From a checkpoint of a small segmentation model.
Training: adamw at rate 0.0018, 13700 steps, batches of 256.
Rows from block 5, named by matrix and row number. Rows with one number belong to one channel. Each number is 500 + 25 x the weight over the matrix's rms, rounded and kept within 0 to 999. All counts start at 0. Numbers have three digits each.
# convs0: first 3x3 conv (model.enc.1.2.convs.0.weight, 64x64x3x3, standardized in use), inputs 60-63, a 3x3 kernel for each
# convs1: second 3x3 conv (model.enc.1.2.convs.1.weight, 64x64x3x3, standardized in use, transposed), outputs 60-63, a 3x3 kernel for each
convs0.27:512494525486507535458496520512484523479482471523522492490512498450497478481504476517525516480496524483488527
convs0.28:494469492469478509502460466483465506501445489501455499484513491500493449488508495503505509514480492535486496
convs0.29:512526495512498510502438480468536533480508458511529501526539472466495493483511508512502501493494518513490530
convs0.30:507515517507509532520496496484530533501533515500474483570480534549486493507454516503504519467478486483471482
convs0.31:505477492483443438513493476492475490485470478508500495506492515507467463516495506497525519513542541510545558
convs0.32:508493481474525536464513491501503480537541516532486505463445483467411506512504540494487500501469509511506526
convs0.33:481533546501521552520516510523472530535425534515445493485513507515505496516502506510508525503470520465484496
convs0.34:449511494491537538468508511470527512440476500494437492492461508467484478511527548512509475505508506525516498
convs0.35:546505520494506501510522532521511522525494534503499544571505510505471463501459508513499519509465512496506522
convs0.36:502503487517519506517495494503457471521436487481464492499524492519521485500494503512505520500489525522494517
convs0.37:479487494483478490490475503503503493510482494516486511493486504508502493508492479505517513515528525509517515
convs0.38:522536525513499458498507478529479502537441526487460538493496510519539509497493438475502511501505506513493488
convs0.39:485481482501493509485489491527518504523454500501474505517527512546542489494495484490490489492483509485492506
convs0.40:491547539471502537451462515481455476515434475567491470493493495448456511515490508505507520505494505505495542
convs0.41:490531516478525538503533502515495477519521487468484482473483463469474490484494524479488502510502519516522528
convs0.42:525482440495463455504511523546481496546418484512473487462524540488518540481475515525514524515497501493501502
convs0.43:527539518540520519559517520546508549524516486539547510528517483517491497533503498472476484444445479466447452
convs0.44:503523531511519533464534518513520544543506531532558504525511510531519486496501501503520518500483520503489519
convs0.45:513479447476430478478472517473470457524499442549482473526468522469493525517500491486493497490479504505508519
convs0.46:518465471515452436498462465548523511532461477464456485541503548556519532528510511487497498509499541510500512
convs0.47:543479503468493555497557520532539503470524519519521501528480509433487511438485491501499515510505513477495493
convs0.48:452484512481447519523489542549480464565466485504487502497500534489499521493491515520500496498503511501506495
convs0.49:497479480466463478483452479528504497527495480449466451489448528488507517509529531504510495494491528492466501
convs0.50:495502477499486489516523532450469521514493537490509487481477491477513554511498513507502509512486504511538527
convs0.51:506513531520495507498523511452529532511449498537486504432468530527487488493484502494502484495493481496487488
convs0.52:491527495493545459496493479559513535561506519504469494484514510503516519517496498501499490486499488499504517
convs0.53:449486484460503523507513540450442490549536520548538524482508539526507508512507508505505510525541525534495497
convs0.54:538518494507497509495510506522504508487561490515543522502508520486514530520526509515508487493477480484489447
convs0.55:481501511512536519506525498513493527520483519481496522455522489486474475538495518488478472510494491468515521
convs0.56:530510527554522486518519517507460508508452514495491498488526514477506532487503526513507498533487493526522502
convs0.57:515495438519465410502477474504564495501548458500518513525516525490513517480541531548523523516540513482489513
convs0.58:507552531502518527474503526510504511562536534545534512484476502493516488495508495492512514490483520509485492
convs0.59:526508497514497447466451446503533493464506508440474495489523514521548494508492487517527534503512504511493495
convs0.60:491506533471461506472485493492471476490429461500463481469481533446494552486524536488492496510505512501509513
convs1.27:520543552470476542466460508486464510481490513475529492533522490432494483398468512483481510513481500538525512
convs1.28:509495505494475485482485485505546473524593528531549489495519502488492485525508504455438467477455476522506519
convs1.29:510519494488477493492463505500506527478551539500527462485465489487479473483534497479486486476482481543543531
convs1.30:480515469493507503489491501516485471537539520526573581502512505540549532474406422482487486453454473518507519
convs1.31:517525508486495500500508499486516486468496474494487498503495519522498517500501504497505498441453461501508505
convs1.32:513507506512533505487534529510527492494496469517489482485476509515523512511509485492491492482474477500489492
convs1.33:460495488481515522465480515527491511495495537553511551538518524496457419538493431517497486538482516526492517
convs1.34:464481491455475513489473529490535512471514514462499501498490545523481515552540525526517486519500498517529530
convs1.35:481455476509495478515531496465552535488490514497488547507464491535508518526487451514516495488492504486483488
convs1.36:541509465537503452541499462472499478482509422493479440520488518508515524498499512461466495460465498505506528
convs1.37:493510513498507509508510516502525502508537495491507485512479503491463498518474482526514502509503490506496488
convs1.38:530517494492513464476478468490524529489540480490491455504499512521546540509500511492468496489479494510501488
convs1.39:481486508481468542498526550461502487472480516522486536521483535462441453509475427503502490541492531509491534
convs1.40:462503544472489536439458519474464457495494512479469496480547496441450482501523492526499507515503491535528523
convs1.41:528524502549561491533528504529486477522535533516497469476498494515547511528546529517513526530508521514494502
convs1.42:494469457506487480502480494487497472480511496485515531499481451529525505536501457498490503496501520518517504
convs1.43:501492493487468496477464478497530542463525547496516506512489462498506467477522504502498508486460468539523526
convs1.44:526540547477498502417418470519514503508490524517520494498529457481514498418502511488462476539499501550541508
convs1.45:496514517517522486501492473511496476558464496461468543503477478530512481522479560564564568465477475501517494
convs1.46:520534488511551519496544508472450503509475505483469474481476510476512473505508469538532523536521510502496496
convs1.47:469486517497497503463492556519538504507500516520490497539514525494496490448501494528509508534504498536521515
convs1.48:470473493463471517473479547444499512448488495488486488507453511479454436499467432503514500530508497508479483
convs1.49:504530531495510534478483515455432462522471488494472452499520502481547536496537502499487479504496480529512490
convs1.50:454474482501484474524497479488490448433512462431518492502408466553568547508524518507524500476513514485496504
convs1.51:500493493468488489532498488542512511534513498499511527541538501508528525536480469505514508531523520531520519
convs1.52:506473512504492527501511497499522528508509551518485504471507511561505471504423498524524520503503517493500499
convs1.53:515518480487474516530501513532535526515555532514490471499531521470517509472501533511498502519507503505503482
convs1.54:506480520495509507487486481490548559481542520496539561529486492530531532493534553496483504515498491528520517
convs1.55:442476500487464481547489465532530500474499494430501519478503518535490515542511504519518477502501495490507527
convs1.56:486485492523479473521482435472510526444519472449476497510455478548535526526525528529513514504507537535519526
convs1.57:488516543495505544506444451482460484447504569447559571496505554487454503529479436510496488500534509503530513
convs1.58:509552520461487495453461491528566514530537507512508474549557476497534494445479503475443485511478490530520505
convs1.59:545524472553522486500501522490424493502492512521499455494467478486479558494504529481502509480504497501514503
convs1.60:485502478488514525468510525453462462493471470492477470481511518451523545506524533549542542528527522505515502